A small class-conditioned image flow-matching model, trained from scratch.
Model: 4.03M parameters, 32-pixel images, arch unet.
Training: muon at rate 0.034, 7900 steps, batches of 64.
Data: trained on made-up road signs on poles, 61250 training examples, 8.3 epochs.
Rows from block 18 of a small class-conditioned image flow-matching model, named by matrix and row number. Rows with one number belong to one channel. Each number is 128 + 32 x the weight over its row's rms, rounded and kept within 0 to 255. All counts start at 0. Numbers have three digits each. After the name is the row's rms in percent of the matrix's.
Before each channel's rows are labels from the 100 images, of 14976 (inputs lightly noised), where the channel reaches its highest value: "peak at" is the part of the image that holds the peak. Only what is clearly more common there than usual is listed. The data: made-up road signs on poles.
# convs0: first 3x3 conv (model.decb.1.1.convs.0.weight, 96x96x3x3, each kernel summed), inputs 48-95
# convs1: second 3x3 conv (model.decb.1.1.convs.1.weight, 96x96x3x3, transposed, each kernel summed), outputs 48-95

peak at: centre
convs0.31 071:173155096080099064156123128097135141155152108077145149122142080109098121128146125096147096134143166156115130069114148175157156104110133126123127
convs1.31 118:080124135113107111107120110145113151147142130121132191093151117125137186108180137149104176156111080182063114146200088115102162121094126106090151

peak at: middle left
convs0.73 071:167171164115117134126071115100096118145117183145143127126153094129096150181102095145125070121153099081150134053199133136083117086172089106165107
convs1.73 105:168140098136152139149113128171102132166079046098167142163110117129143117166090128135142156050150087106148222097076175165140130132145088139135079

peak at: centre
convs0.68 068:143022131174083126134184116086094097145138137125100143138183119132177135105139160162111146109072136126120141102097138163123090129084171117121078
convs1.68 110:130070112178117170091113089148119115104153115111087194153140191150099139123166094092044124121060100162121151142085160106174083115125125071174111

peak at: bottom right; middle right
convs0.11 093:143133105087116130172184146076132137110140111063144142156111143111134116156075124139121055097142153056109111112178140102144116148164068110137215
convs1.11 078:113068141113117081112099120151127114143082139193117112065164138150148143139131064118141167122146121159131128159138128140129078162119179148156101

peak at: bottom right; top centre
convs0.24 093:122008129140116118115159115137115108136078134105146158142138148121207118113110150130058134123075120107096135077146149161097155134123131136173153
convs1.24 113:108040071119164090074123157098126187122116138126077144095167204142112109131182103101100082146081084127165113092117110128114098138091107104149121

peak at: bottom left
convs0.34 091:172097143137149126146171127109093078170110140180163159123074085120127076132084179115164119087161058062177087171141091134104140159137152103082121
convs1.34 077:139146152199078165100153138083169093121130147137165142085162108176123142088097066113131102108093154171141114142140175110118172097105157124147180

peak at: centre
convs0.45 126:075136095081118119117084160127140104126141113075104138134105057114156125121112126122089156141148123132155142129052172138123170105082156132110130
convs1.45 134:127139127164129139133100132132166113128163093161125110157114037065106130142112141111095100136085102103132105108088094080106102185166149151041123

peak at: bottom centre
convs0.9 085:140141066119111125123065135126165137130175116101125101080201130149060133120093138135136110107119118107150155054122166137130169127122115157133173
convs1.9 096:122123133107071082181125099147162133212102116110148091177101168076110141207120167137113115140130137116107174107084129146162138121158088114166070

peak at: centre
convs0.35 079:080113063141110134126163074151127130137131114151139073090167136145121155097116082133115139130186105124101188158106113186135120168160141135130118
convs1.35 085:109154112110076078112113101143167160083146117113136114115151222120100130122086108146101098113138091140125135146136139138102153148144131133174097

peak at: centre
convs0.8 068:139121155166119093107064122133083116113036124141135121157161090150119191077112077094113132148144144152119116057093157142126118080123128142082081
convs1.8 119:137163180181158094151116116128095135176060128129172145142112079100140132078170085099128184142102112128129129103093125166140097055112131131093112

peak at: bottom left
convs0.49 082:075176166172131130145102148143108112120167162118147155121126164106129166150105129158167143146135146166117171163145138120119087065105142061114157
convs1.49 085:168113056094125163145123135135170151123115194127132116104140104100128140117032158128083174083206087114151070115140078120139145135117126109127158

peak at: centre
convs0.26 086:178152160129141149112097093089138113118111121115096090126135114149143056127130145120167090113132140085158174068120111116115085097121107117107093
convs1.26 097:157134181167092102135168093115114169113157153117127138174130120134121125069151103104080047130146189138157087129075057168155135094132150132098160

peak at: bottom centre
convs0.79 087:065108178108117123110119163111141115121082134155189150156143118153103152101131116109138085123150186170085061114074125160113079106123137129131119
convs1.79 115:111148187108147157111110155151094104152136157165216103121138089116087104164164150158156146119102209131105093162079159123104066132141122104146109

peak at: centre
convs0.6 066:152207150112128099098122130123177149191127115176086112132134139126071105119122059132147133087135116154144118161055110113088090055147149117042093
convs1.6 109:114232110092120121123097102125098129144151115164125114107102144105165146050166117107106178073160101162141202159062096142154092075134114119101116

peak at: centre
convs0.48 090:141101084114186136142125137158179152133154192159132139160120149161126124159094168130169131198154108120093151110144172139134118124180142165104060
convs1.48 063:149125157080137096078124121074105172154137144146151101109146084145190094048153109126117128128177095155103132093132173175099163101099105194091118

peak at: top centre
convs0.36 072:110080146097128092139200167116110126184126119181136152102108098153164134108141146161144175151115090118108063207106089148144117174164162121123142
convs1.36 113:182062182092131138137147136123122142157126169112144090115082086128139099130123123123090066124160101090114107157169062119101176104113117085171152

peak at: centre
convs0.20 090:101143138172129110149129180095111099085113069150110147120075119120168139098153070126092095176117132195148066120148112089136129133128124116139196
convs1.20 102:109102136126122151105174158125139132099098119184081076120137190116166081063101171116129108140080076109172131155127147110159129175122100183126044

peak at: top left
convs0.47 073:161150109111118131120104107144146156138146141136158162114123101133093134153138099122143102156151116147094108104136124149121123169135093104116135
convs1.47 124:158148150129119128140159153093132155134158128108155130166132153111140139154108107125137095131142129098070175150138099142153132090113110144122128

peak at: top centre
convs0.10 077:127152138125154071136131102125095079128000114088132132161151107131118086120158149130101148113095109173139082098147179159099054108118132114141149
convs1.10 100:174132133159142148138130129137110108213049162102129093174162112085125089149061149170102136169126112153118136115114118119121155145138098096095124

peak at: centre; bottom centre
convs0.62 106:120146079082109079137100069168132084094162126098146136121111147157112150153094111116076175139064108162175100083115147150108192159156209141125099
convs1.62 099:133090132112142138145164142099148077058114130123088114148180200164108096163045136180117100156144112077147122135121147085076127113103088172161140

peak at: bottom left
convs0.77 084:179133140131178134122098093142062102125137154121116125102133148121155104150073181107137101122153119130128163131119138114158052094134082084131050
convs1.77 082:158101131128098156102074143196150146143207132108087113063113121140125110116182061084129112187101122150094120113134137137145129158084158149146191

peak at: bottom centre; bottom left
convs0.64 078:113198132131079118139099115113123185112110152124158104114112158110118103083169049131158113091098123155126045085118129109125158153116105109179190
convs1.64 073:138140155085183151104137091194110154147087100137119126120137068125114148114153161095152146041120154096125237120190143171145105117147144137119094

peak at: bottom centre; bottom left
convs0.0 082:141181110125142132153077151160170085120141108146126096092128084148064093119098150098121126174134148113081103146175157106128128113136099157084084
convs1.0 111:089201112072097127126129151118137216155103172140150150108085121114171121056189125130094161136135141148078065109127154117130183148127138137082131

peak at: bottom left; middle right
convs0.84 079:113138151151151155101118066117147121148100177078159148143159154104123135152071158140138094096099110088135107116155134096122091103135075110099090
convs1.84 109:136107153104156135134138131172104091152077067108123089130180105107105131171131215131158130184117156125154138086110090144106079102129105168146075

peak at: bottom centre
convs0.51 083:138132115073102103134109170130159101111174130106108149106064066109130106180138163130142111060111118174181077140123129087154057109159171130127120
convs1.51 081:148085159066155113165136174144112048142098124097105123135154164117132102134088104171071115154145087166117073140069120104114097105142105135096111

peak at: centre
convs0.30 153:237131132166157164147159162084122152102127141173092108157151109106085184151144174100145138146181129142124139149152117124134184154082114085126138
convs1.30 078:149155133159139129142143109043076204147113129169132078151084097104122137133130163125121113137076098155091110124185140124116194115113105076105137

peak at: centre
convs0.50 092:108146102129100174133120049135184098166150142159151096116092197150127130104117069117035136131116126133143129115104176064091148131083098136180138
convs1.50 178:130127168085113136110216087110131096140150135168101147107146156114134100121099130125075084078090060122167139157125158149178073102134081135184115

peak at: bottom right
convs0.81 089:196106141101141115130136112139118172124151155135157114093151182129128115130149140103136112120146114076153090109158129141121120126147077147112067
convs1.81 096:135116136184135185102110179160159072127173128173130154050164112154118142165118135115175120176133167167158148136148109111090082116080153149103185

peak at: bottom left; bottom right
convs0.42 090:158153101132146166141119115160123192154166064106147191096125125071153129047141129171181135115121152106074112137150156141144165155104157127159148
convs1.42 058:152118165141110074121117117113115117108137175108155076114083151126123115131142043101133107171140061117146065070126101112099111122128165108156125

peak at: centre
convs0.3 144:135139101136168116177131109145122111132132125104065121157121126160167180160118122157114122173122141132137122105188104126168149218212164130142135
convs1.3 096:146171099126162154132125114161129126167078143159104165167102090127143171199119155160121117109103165114137114155137160136085157153098130136146114

peak at: bottom centre
convs0.43 133:072074119167191129136101116155199143114151143084126109115106213152132157189150076078024098149151114111163179188144091118128098143131220159132116
convs1.43 100:098145108072112134117224184128052131107129161145131148173146135063096115106185121120147156183160113162134134100106096091094135131109078148167182

peak at: bottom right
convs0.72 081:137074080108089103168135085084070123099130189137121141078088091135106147141099157148134153130138084132079022122120119067147120129115151166124111
convs1.72 095:149085114102137070129133101131142192158114079137113113123110129166129114197122122106156109173142118154138119144078090056126129218149094086145137

peak at: bottom right
convs0.28 082:147193145127078109100094136071138141112171162161157097119155163073142135110174044142140132152089174122136160135157126119120096082103113124109197
convs1.28 070:097113142110082097135086111101144143120165125144157142158084130189087122132088214083151104175231081142106064081124145143084117136186150154141086

peak at: centre
convs0.19 128:129163142142102197150156135144105145085121093129078141096154171099163143163102193102161123137169112095167124118167132113128155157102113152135169
convs1.19 057:107168108114118164141154100197157110125130129159202060093197163141088106136120103106166137081132176144120107111130113097146104112090110106146103

peak at: centre
convs0.25 180:148116118093156132124118122146128148125115114117112112121129120178131125144142078130143136123117137133141131138181127129117149106148160128099105
convs1.25 100:113123098151180132113134091115119113131130140101139131119154122255163145128120102135112126149128151137197159118136105117195122106173136217137155

peak at: centre
convs0.37 247:138115118110126133106160161172102153127137163151139179108199149166153107157141115188155154111121189090162116120099167161115123147141147116143125
convs1.37 083:080117147176133165149094130112151104082062085091176107139121186226095160102147158156186137134126178173147158135210165161118151127147234152104133

peak at: centre
convs0.52 079:127103149094171145111134098138066146168046135156093098185081085144172096109102085098149101160111126103146173167120140151151149097205154119147102
convs1.52 100:097138168148113153096128134159083093089094109157145131132069104127145127131144151137072160150135145047134112171085129159166154093116109103055122

peak at: bottom centre; centre
convs0.33 076:139013111168091068040127144125090094114122102049114115137127205156195119151134134146107133097111136169135109110156133138117125134097129113129140
convs1.33 111:160086108127169121139130155134116172176195171074136128180087175113148091145142182118103152153114148099123144105094152088154168115138109090126142

peak at: bottom centre
convs0.18 106:137159127172134171134183127103189131149132108119109153128155151098153136119107165139118142153103111109093092106070092101095150182131187116159106
convs1.18 069:123093096066115127086092126153086136112163103179134125136167073134100083126099129138196127093188138162119114119096160082081107151102142091098110

peak at: top centre
convs0.71 073:117101164083124113074156104160124122167098113143123143114097114147117103086121067135166107138084088079117159148128072103162155135176120159069107
convs1.71 100:157114134062151085125162104097144186121129190114123137145114159080141142107141100130089129140107075090110142118174061140106192154198120157145121

peak at: centre
convs0.21 117:128091183080157173119129128142145137114131142169192142122109063108133102133152125133063107163122157120128136122091131096088134112169112171140160
convs1.21 097:145176124193133119135137105129109089130130121112107126101120160182175139104113149160176149108138138119116128104149104141166075173159138149116102

peak at: centre
convs0.74 096:108181194152118091050148159141089169150133109135148174159093124128163141086148072127155169139130143146081117118163148119115062131161116154087167
convs1.74 114:158114129126141158135117135151184130117136112170204093110173127089051153165141138133119113106126144122116137140101137162107194140084198121205130

peak at: centre
convs0.58 080:139100155091128185069117114150118121155116172101151133115092073114138135130117124119146110100098118154136143202130110066127157061190126152045115
convs1.58 105:116098129130140176172147140192151099187059129104149128213114111112128113125151171151100154114133183105118164123110106119105130115142116075162105

peak at: bottom left
convs0.75 091:151093138126127145124172116126083108121148020125109115158145150121094143124061172144162117136152130141137156131119140150161091130136068145130070
convs1.75 076:114150153136117112141060129137186086165130064138106125147113089133096097144129114145082134131141120159070131168171137076072162109106157177146161

peak at: centre; bottom centre
convs0.13 084:143119122137106075135148127146123111120127119122148145138126132109114115108136095172165142130085146163099060157162164108109174139120141165150165
convs1.13 104:172122135180151141069123155143120092102155137120179139105144127152089155125103133140132167127142082187080168136087148111149126106147122150131082

peak at: centre
convs0.7 098:140127153140096179159135090112146024073137109123104131122147143104115167151107155134117189088140111088161152105084132106096107108093164095136072
convs1.7 082:140155131134144052075095124159108113081122191118154154171159152156127056090133125121171086120097133163052126111147163165095116171126100133112148

peak at: centre
convs0.76 077:130111080129109171153128109150097111167142138125117111100187074138103121111095109139102130115051062124058167088080117166189176125071152171111115
convs1.76 097:141140102146094142133111080104082197098188140088110135141174153124138149132090109081079091151074092110151124106165146150172161154140130084189129

peak at: centre
convs0.59 094:104143154131106121120096164100095130155181184195175134151112121124129119061115115111158148166101144178108128123134089131141129122142131106112180
convs1.59 074:165086159135106168131103088154149124098119104110124104136127119154149115094124114113110152064124136124170101127145166085164076081190190062195074